From a checkpoint of a small segmentation model.
Model: 2.07M parameters, 48-pixel images, norm groupnorm, widths [64, 128, 128].
Rows from block 3 of a small segmentation model, named by matrix and row number. Rows with one number belong to one channel. Each number is 128 + 24 x the weight over its row's rms, rounded and kept within 0 to 255. All counts start at 0.
After each channel's rows are labels from the 100 images, of 14848, where the channel reaches its highest value: "responds to" is what is common among them. Only what is clearly more common there than usual is listed. The data: larger renderings of crowded toy scenes. In brackets: how many of the 100.
# convs0: first 3x3 conv (model.mid.1.convs.0.weight, 128x128x3x3, each kernel summed), inputs 64-127
# convs1: second 3x3 conv (model.mid.1.convs.1.weight, 128x128x3x3, transposed, each kernel summed), outputs 64-127

convs0.74 [108 117 147 128 139 123 137  97 100 108 129 158 168 186 121  86 132 109 151 139 139 204 121 129 136 173 147 115 124 127 125 110  88 138  64 163 162 100 119 104 121 105 103 134 164 140 148 114 166 137 160 132 166 130 130  98 134  52 142 108  85 112 146 138]
convs1.74 [153 118 123 139 132 106 107 103 157 144 152 131 110 149 149 110 130 151 151 115 160 105 155 140 125 123 126 134 174 126 116 146 108 154 179 117  86 149 170 118 119 186 110 133 105 141 129 167  82 115 131  95 167 139 156 111 134 164 168 145 130 126 165  87]
responds to: light from behind the scene (56)

convs0.16 [148 138 130 100 137 137 131 164 134 136 142 109 113 110 156 161 151 153  94 111 119 141 111 148 118 108 137 133 119 116 132 134 102 110 130 118 102 107 126 145 123 129 136 151 117 125 133 138 175 155 123 149 132 109 128 150 145 116  93 121 119 134 147 147]
convs1.16 [ 87 122 108 112 130 164 115 127 155 131 141 140 145 113 153 144 140 140 140 154 149  60 107 132 163 121 108 151 127 121 142 109 146 123 135 124 166 171 130  94 130  98 123  69 114 133 124  96 102 110 169 145  82 107 147 119 124 112  95 133 102 107 144 126]
responds to: light from the left (52); count: two (42)

convs0.43 [136 119  97 132 106 166 151  94 117 144 111 134 114 150 126 138 138 103 180 133 172 141 141 126 126 136 107 110  98 126  98 119 151 138 145 146 123 165 134  97 127 124 100 105  96 114 143 141 143 119 143 113 119 138 147 116 154 149 171 143  87 169 149 123]
convs1.43 [130 130 118 145 142  96 140 120 102 151 136 111 145 139 134 135 138 189  98 180 111 134 145 153 127 121 127 124 125  99 103 145 115 178 149 146 125 117  73 133 110 103 183 114 118 108  90 147 125 126 139 150 121 109 141 178 128 151 121 140 117  94  77 106]
responds to: light from behind the camera (70)

convs0.32 [131  88 106 110 131 114 162 143  86 131 153 128  86 120 119 127 145 103 129  90 139 121  97 139 137 170 125 134 115 113 155 124 145  93 143 138 144 102  82 153 148 128 114 106 120 108 118 113 147  85 115 118 156 150 137  98 124 131 123 140 109  89 110 131]
convs1.32 [129 122 152 133 145  94  73 150 134 152 129 138 121  66 119 131 128 170 139 138 159 105 126 123 121 100 146  94 138 160 133 107 124 125 128 111 143 141 147 112 105 137 109 145 129 161 106 134 148 159 124 105  97 152 177 121 151 137 109 124 110 177 144 147]
responds to: umbrella (31)

convs0.70 [151 137 113 169 132 135 127 152 115 122 100 143 123 186 146 170 112 163 154 121 112 101 116 135 134 139 120 172 118 144 106 141 123 159  84 104 102 116 143 112  91 137 106 135 117 136 155 113 122 120 105 152 131 113 137 120 126  94 118 149 167  90 137 161]
convs1.70 [110 120 155 134 116 160 141 126 122 175 143 117  73 112 137 153 125 101  91  81 131 157 121 127 163 138 130 125 121 152 149 118 130 101 160 100 153 150 142 111 164 126 113 174 156 150 127  97 139 174 150 121 181 105 138 118 130 174 114  92 155 124 181 126]
responds to: light from behind the camera (51)

convs0.120 [164  83  95 112 114 153 122 134 120 103 133 147 136 161 112  84 156 131 119  69 130 142 116 139 121 137 143 153 128 102  86 106 143 133 125  92 164 144  66 128 154 126 120 112 105  30 126 113 157 144 119 121 152 128 109 128 150 126 148 145 134 144 134 142]
convs1.120 [ 95 131 141 131 101  96 123 118  73 133 116  80 138 103 170 134 155 192 127 159 118 118 131 144 114 176 107  62 134 120 158 156 154  99 155 126 117 146 149 160 148 132 140 177 147 132 100 133 121 146 144 135 120 177 111 162 139  83 136 158 107 100 133 138]
responds to: count: six (40)

convs0.112 [159 121 131 115 118 132 171 142 124 130 105 133 141 146 133 131  90  87 145 134 115 139 153 117 116 173 113 148 140  98 119 128 126  94 130 172 117 117  91 143 124 176 123  96 131 134 144 108 135 116 173  82 134 175 144 135 142 126 157 134 116 144 119 115]
convs1.112 [214 220 165 121 109 129 124 114 123 128  46 121 169 127 124 129 128 128 130 165 116 110 127 141 129 125 129 134 120 116 135 144 130 153 108 129 123 127 128 148 114 129 192 112 133 128 166 133 134 139 128 100 126 129 128 159 132 129 113 164 129 123 126 134]
responds to: light from behind the camera (95)

convs0.116 [141 102 137 171 132 127 153 141  93 169  77 118 132 117 117 129 120 114 100 144 125 166 145 121 105 149 119 166 153 167 128 131 140 126  87 128  93 128 149 155 159 148  82  72 160 128 122 160 156 125 128 164 103  85 134 137 137 102 131  94 102 116 182 148]
convs1.116 [108 147 140 156 137 108 117 114 135 115 130 143 136 166 171 136 148 135 133 161 186 138 167 156 141 132  89 127 137 113 150 153 134 152 134 151 117 118  68 146 113 112 171 128 115  95 152  86  98  44 135 109 148  91 156  91 103 129 116 172 105 113  69 130]
responds to: light from behind the scene (88)

convs0.53 [157  88 172 132 200 124  83 135 138 144 117 140 136 133 158 131 144 121 124  99 150 133 122 127 136 165 111 122 124 143 148 115 132 119  91 119  93 158 168 123 131 151 120 131 123 163 102 155 194 116 140 171 124 120 115 110 113 128 165  90 137 100  80 136]
convs1.53 [ 70 122 101 111 112 168 136 115 112 117 154 108 119 164  95 131  67 128 119 148 130 148 107 111 134 131 104 113 163  87  97 103 107 113 145 104 100 136  80 129 113 110 117 149 136 160 106 126  98 117 117 102  76 123 100 163 128 141 128 132 109  80 120 132]
responds to: light from behind the camera (55)

convs0.49 [141 106 140 106 147 152  56 149 139 175 132 104 126 166 123 102 156 163 170  82 113 139 134 104 137 141 135  92 133 108 127 118 179 137 140 124 129 170 132  84 149 119 114 126 107 115  98 146 129 111 140 117 117 172 172 159 116 149 152 100  99 120  89 116]
convs1.49 [176 217 155 125 115 125 133  90 123 116  78 144 194 130 112 118 127 127 122 149  87 124 122 134 129 117 127 136 109 104 130 153 126 150 105 140 134 114 121 131 115 123 212 117 118 105 164 123 125 135 129 109 118 113 112 138 130 116 104 157 134 120 106 137]
responds to: light from behind the camera (67)

convs0.76 [143 107 128  88 180 138 105 115 131  91 154 147 151 182 118 100 153 135 163 121 144 152 124  96 117 138 153 143 135  74 107 135 137  85 113 108 157 118 126 117 124 141 102 128 131  83 178 156 133 139 142 155 139 101 157 136 118 105 130 123 105  92 119 149]
convs1.76 [139 150 101 152 121 123  91 123 145 173 118 100 122 134  94 171 105 146 125 145 145 111 157 131 141 143 113 115 125 121 147 148 112 160 159 131 102 148 152 133  85 145 163  94 143 133 125 173 111 139 136 131 149 136 130 125 144 107 134 147 148 102 164 102]
responds to: light from behind the scene (52); tree (30)

convs0.48 [159 146 132 157 216 171 125 139 116 129 133 161 138 162 178 139 150 136 152 150 121 127 112 160 114 145 141 128 145 150 142 143 101 143 130 135 127 113  84 139 117 122 154 119 110 189  60 130 100 118  96 139 110 156 135 136 135 164 133 152 146  68  84 113]
convs1.48 [116  93 137 109  76 141 134 131 104 114 172 102 136 126 121 112  99  99 177 122 118 152 106  94 120 137 124 119 139 113 107 114 136 112 113  89 147 175 167 114 170 129  60 162 164  95 120 114 127 132 147 107 126 143 120 117 152 105 111 111 115 145 170 109]
responds to: count: two (65); light from behind the camera (51)

convs0.61 [162 145 173 157 124 134 114 140 120 122 108 145 172 127 144  94 119 117 129  99  71  56 164 178 112 149 167 138 113 141 155 121 109 129 131 126 138 127 130 125 128 130 166 128 108 141 111 135 124  90  98 135 120 113  74  79 109 142 163 134 122 143 134 124]
convs1.61 [128 140 123  99 149 114 153 128 121 137 128 130 135 111 133 105 151 147 145 130 138 130 157 138 173 126 140 102 147 102 149 158 129 150 135  78 126 153 158  77 128 143 140 135 148 126 137 105 131 169 146 115 132 155 182 100 131 162  99  93 120 126 124 110]
responds to: light from the right (59)

convs0.88 [132  94  91 150 138 142 149 168 141 109 121 152  99 150 122  76 112 158 135 107 140 110 140 188 106 145 123  97 109 102 119 139 143 113 129 121 146  64  98 146 121  90 108 180 145 141 128  95 148 116  99 115 138 153 163 142 145 104 108 152 139  99 110  95]
convs1.88 [148  89 118 164 110 131  87 119 112 152 134  90  59 102 148 162 163 103 167 117 137 131 131  93 150 122 157 116 148 139 118 160 154 132 183 143 102 140 164 127 145 183 116 173 120 125 116 128 106 136 145 129 145 127 152 154 147 143 123 122 154 152 120 137]
responds to: count: two (42)

convs0.58 [116 127 141  17 143  87 169 124 109  92 122 131 112 153 126 129 119 147 108 122 141 113 151  92 136 146 147 143 157  85 114 111 148 141 134 126 110 135 125 131 143 123 145 122  85 130 154 138  85 128 122  11 123 166 138 130 134 141 155 151 148 140 108 128]
convs1.58 [108 116  70 166 150 110  59 166 190  90 164 100 120 115 104 166 139 112 141 131 111 141 142 126 143 131 141  81  96 152 126 117 142 150 149 141 129 142 117 119 111 140 136 100 121 128 131 136 131 108 102 181 142 110 153 137 148 118  97 122 105 128  82 105]
responds to: light from the left (67)

convs0.87 [147  92 120 101 168 136 125 131 167 119 130 149 175 187 151 150 161 103 174  94 113 139 136 103 162 149  99 140 115 128 131 104 152  80  99 117 128 126 147 131 167 124 127 146  86 105 151  95 146 170 131 156 149 101 161 146 162 118  99 120 121  70 105 131]
convs1.87 [150 150 113 135 138 181 105 139 140 192 111 117 113 134 120 143 155 128 103 130 148  83 139 171 125 127 127 132 148 134 137 135 123 165 182 141 121 157 139  71 126 147 130 128 170 135  76 146 101 150 160 147 151 133 142 176 126 138 158 135 153 147 136 145]
responds to: light from behind the scene (54)

convs0.35 [140 133 117 132 138 128  89 153 123 140 142 139 197 152 139 175 146 137 140 136 159 149 152 154 115 156 136 168 173 135 155 122 138 131 126 131 153 149 100 136 133  95 104 128 125 145  88 132 110 100 130  87 107 132 139 111 109 139 139 130 174  97 103 133]
convs1.35 [135 119 144 126  62 139 153  85 139  82 170  81  99 165 117 128 104 132 161 132  84 146  96 119 105  90 144 130 128 126 122 133 109  83 184 130 156 125 145 182 117 125 121 147 127  89 122 124 133 123 128 163 137 158  90 127 102 128 138 117 107 118 133 112]
responds to: light from behind the camera (51)

convs0.20 [127  71 139 115 106 126 142 122 123 141  68 101 151  97 148 122 168 113 165 127 187 145 206 115 118 151  96 166 110 116 136 118 137 151 112 136 116 113 132 134 137 141  69 100 141 169 129 122 145 130 116 132  96 151 156 129 124 154  99 157 140 123 134 152]
convs1.20 [110 122 167 132 140 109 164  97 129 117 139 118 121 167 124 170 115 100  58 128 121  86  90 116  95 108 104 124 127 141 108 118 116 134 132 134  92 129 102 147 123 126 103 113 137 111 101 149 117 112 148 146 125 133 108 115 122  96 130 136 134 116  93 178]
responds to: light from behind the camera (50)

convs0.96 [133 106  52  84 154 135 140 115  96 112 117 185  90  82 137  90 130 168 178 129 172 126 146 102 128 124 114 110 147  97 135 101 147 118 129  99 132 116 111  99 138 111 116 147 106 160 125 153 129 115  97 114 146 111 150 130 126  90 138 140 140 135 125  95]
convs1.96 [133 159 153 158 130 153  99  81 112 153 132 141 156  68  92 118  79 124 106 125  95  72 145 123 158 112 125 110  91  97 155 164 111 150 138 137 144 139 170 134  82 141 153 137 114 155 150 113  95 145 136 148 106 111 114  90 147 115 121 159 154 138 147 122]
responds to: light from the left (59)

convs0.34 [132 142 149 160 139 160 124 127 119 161 131 126 176 131 148 144 139 130 154 108 120  74 156 145 132 148  98 160 141 150 141 120 125 116 143 147 150 139 160 153 115 158 148 109 161 139 132  96 130 157 134 161 102 137 142 104 102 127 156 184 153 120 134 158]
convs1.34 [127 141 121  72 142 109 153 119 121 106 136 137 165 166 115 130 147 141 149 178 129 144 115 149 107 140 131 102 126 129 117  86 142 101 129 110 100 116  46 131 149  99  98 124 105 104 125 141 163 132 148 101 115 156 140 180 165 114 135 110  97 143  84 135]
responds to: airplane (49)

convs0.31 [106 153 100 125 103 130  99 125 134 134 125  87 154 148 102 122 150 152 150 109 174 148 146 127 127 150 136 147 154 149 140 127 151 143 143 124 121 126 123 152  91 140 114 152 133  87 100 126 123 110 114 136 141 156 157 144 105 133 119 115  84 176  97  70]
convs1.31 [171 129 113 149 145 152 146 122 123 120 116 145 188 131 134  76  95 102 113 108  90  83 114 113 131 114 115 124  81 144 100 104 131 142  81 112 148 140 153  95 118 107 137  89 117 159 134 160 136 122 122 175 137 157  82 119 163  89 115 124 137 137 162 154]
responds to: light from the left (73)

convs0.41 [ 65  96 180 133 135 142 142 123 128 120 113 137 132 135 105 150 145  97  88 128  87 103 117 155 160 167 119 151 104 154  99 107 126 119 109 114 151 175 167 119 142 109  92 138 180 111 131 119  97 100 179 167 163 122 120 117 109 154 132 151 120 143 126 133]
convs1.41 [161 123 102  96 116  98 131 168 113 149 109 145 149 115 141 104 140 185 122 128  98 141 141 173 134 107 140 139 148 147 132 125 108 133 112 149 109  98 123 136 136 114 125 117  94 114 137 125 179 132  50  96 143 116 179 123 129 146 159 118  81 182 100 100]
responds to: light from behind the scene (70)

convs0.92 [148 122 126 130 175 123 116 146 133 123 137 126 142 143 149 123 158  88 173 123 126 120 141  96 136 143  90 102  95 125 161  71 124 132 119 152 131 137 128 109 185  99 137 131 100 117 127 138 104 157 148 174 144  93 165 133 118 122 131  92  84 119 114 139]
convs1.92 [212 196 137 117 127 138 113 124 123 137  68 119 153 130 133 142 120 124 128 155 125 107 133 166 125 111 116 146 144 130 136 150 137 168 127 130 109 129 136 139 119 131 146 120 173 129 143 137 141 151 143 107 124 136 132 175 137 137 118 146 130 135 137 145]
responds to: light from behind the scene (77)

convs0.105 [114  96 124   6 128 131 158 135  98 159 115 158 131 112 140 131 109 145 102 122  92 128 133  96 126 115  96 145 166 104 145 123 169 128 121 155 114 143 141 153 139 110 110 142 158 136 127 146 129 154 124 100 123 148 149 143 122 142 109 152 158 128 138 123]
convs1.105 [137 148 157 183 106 105 116 128 157 112 115 137 133  82 155 121 154 118 134 138 157  49 111 150 174 143 167  95 118 144 151 156 130 103 183 173 147 153 159 133 137 124 125  86  90 155 115  85 124 105 133 144 140 141 141 143 117 107 130 127  95 156 139 137]
responds to: light from the left (91)

convs0.13 [115 127 112  50  92 137 161 113 124 144 110 124 124 124 154 155 145 161 111 138 145 139 118 159 136 119 151 116 150 116 104 151 142 117 112 121 128 157 158 141 135 126 133 118 154  93 111 115 130 117 139 124 145 167 120 155 115 157 136 160 113 145 136 106]
convs1.13 [135 120 127 127 138 112 110 154 158 111  90 125 148 137 140 103 136 125 118 127  81  71 165 123 168 139 110  98 101 156 155 102 133 123 152 112 125 152 131  85 110 141 122  25 104 133 115 142 143 129 155 146 132 147 133 124 147 122 113 115 138  80 131 112]
responds to: light from the left (78)

convs0.12 [130 146 123  86 134 126 132 132 133 135 131 119 136 124 117 170 134 148 150  88 170 112 117 121 106 129 156 104 135 115 138 106 184 127 157  93 141 120  86 148 142 132 144 167 127 128 133 108 129 136 122  37 115 126 189 146 150 145 103 123 117  95  94 150]
convs1.12 [ 93 150 111 136 124  90  97 112 114  89  89 123 174 116  97 132 122  81 151 128  77 139 144 117 123 129 134 190 109 156 117 145 134 173  98 171 125 105 139 156 131 144 152  88 119  97 160 128 137 159 126 165 154 110  90 152  80  97 148 115 114 135 142 117]
responds to: light from the left (62)

convs0.99 [132 125 125 127 111  99 163 111 140  79 137 144 152 120 109 140 130 138 131 113 146  81 148 134  88 130 126 153 159 120 129 148 122 163 125 102  84 134 114 134 134 200 111 121 110 155  96 146 112 119 101 122 125 159 146 147 155 165 171 168 112 125 105 126]
convs1.99 [ 97 131 142 117 108 174 142 126 177 121 137 115  77 129 139 120 101  87 110 106 138 150  72  99 146 117 105 103 114 104 148  87 100 109 127 121 137 163 113 141 138 118 132 153 135 151 117 113 134 143 161  88 115 111 114  98 150 141 101 113 151 135 140 111]
responds to: light from the right (56)

convs0.7 [130 116 134 164 101 125 143  87 128 152 144 111  97 134 117 188 133 101 121 129 103 133 132 118 140 131 138 130 106 212 119 139 127 105 101  85 126 127 111 153 174 112 147  93 123 112 136 146 184 132 127 172 121 122 155 113 150 144  86 110 178 106 132  95]
convs1.7 [123 125 168 126 150 166 147 138 104 128 108 134 103 102 134 132 133 115 125 124 160 117 111 160 131 124 115 161 133  62 159 128  87  89 124 149 124 146 127 106 120 150 111 182 119 160 128  92  69 147 120 104  81 116 142  89  83 145 145 142 112 105 177 166]
responds to: light from behind the scene (61)

convs0.37 [111 151 147 119 111  89 156 140 114 117 136  82 115  94  94 152  88 103 114 109 111 122 128 110 123 144 155 122  90 133  94 153  98 154  93 113 114  96 130  94 107 155 137 133 149 131  97 146 136  96 138 144 114 137 148 118 109 130 115 131 172 125 125 134]
convs1.37 [127  95 167 140 135 112 142 127 113 153 130 129  85 131 148 160 152 151 143 143 130 164 154 146  99 104 127  98 160 131 157 132 117 182 168 126 104 150 109 113 153 147 137 149 124 130  92 138 142 158 158  77 129 139 113 133 130 153 134 110 122 108  87 130]
responds to: count: six (49)

convs0.71 [117  93 116 115 127 144  97 133 129  89 144 136 140 106 137 119 132 102 109 133 129 149 111 171 135 157 101 176 138 126 157  91 116 125 124 170 136 168 105 128 140 140  86 107 126 140 103 151 146 166 144  83 160 154 187 176 147 115 152 142 142 146 190 107]
convs1.71 [115 124 153 134  93 110 140 124 110 135 152 104 104 159 133 139 139 116 112  94 112 150 145 133 108 157 145  90 128 143 106 134 129 128 141 109  99  70 120 157 145 124 133 154 143  17 146  99 145  82  99 103 153 153  92  96 136  80 161 134  96 127 108 112]
responds to: airplane (59); largest object: airplane (28)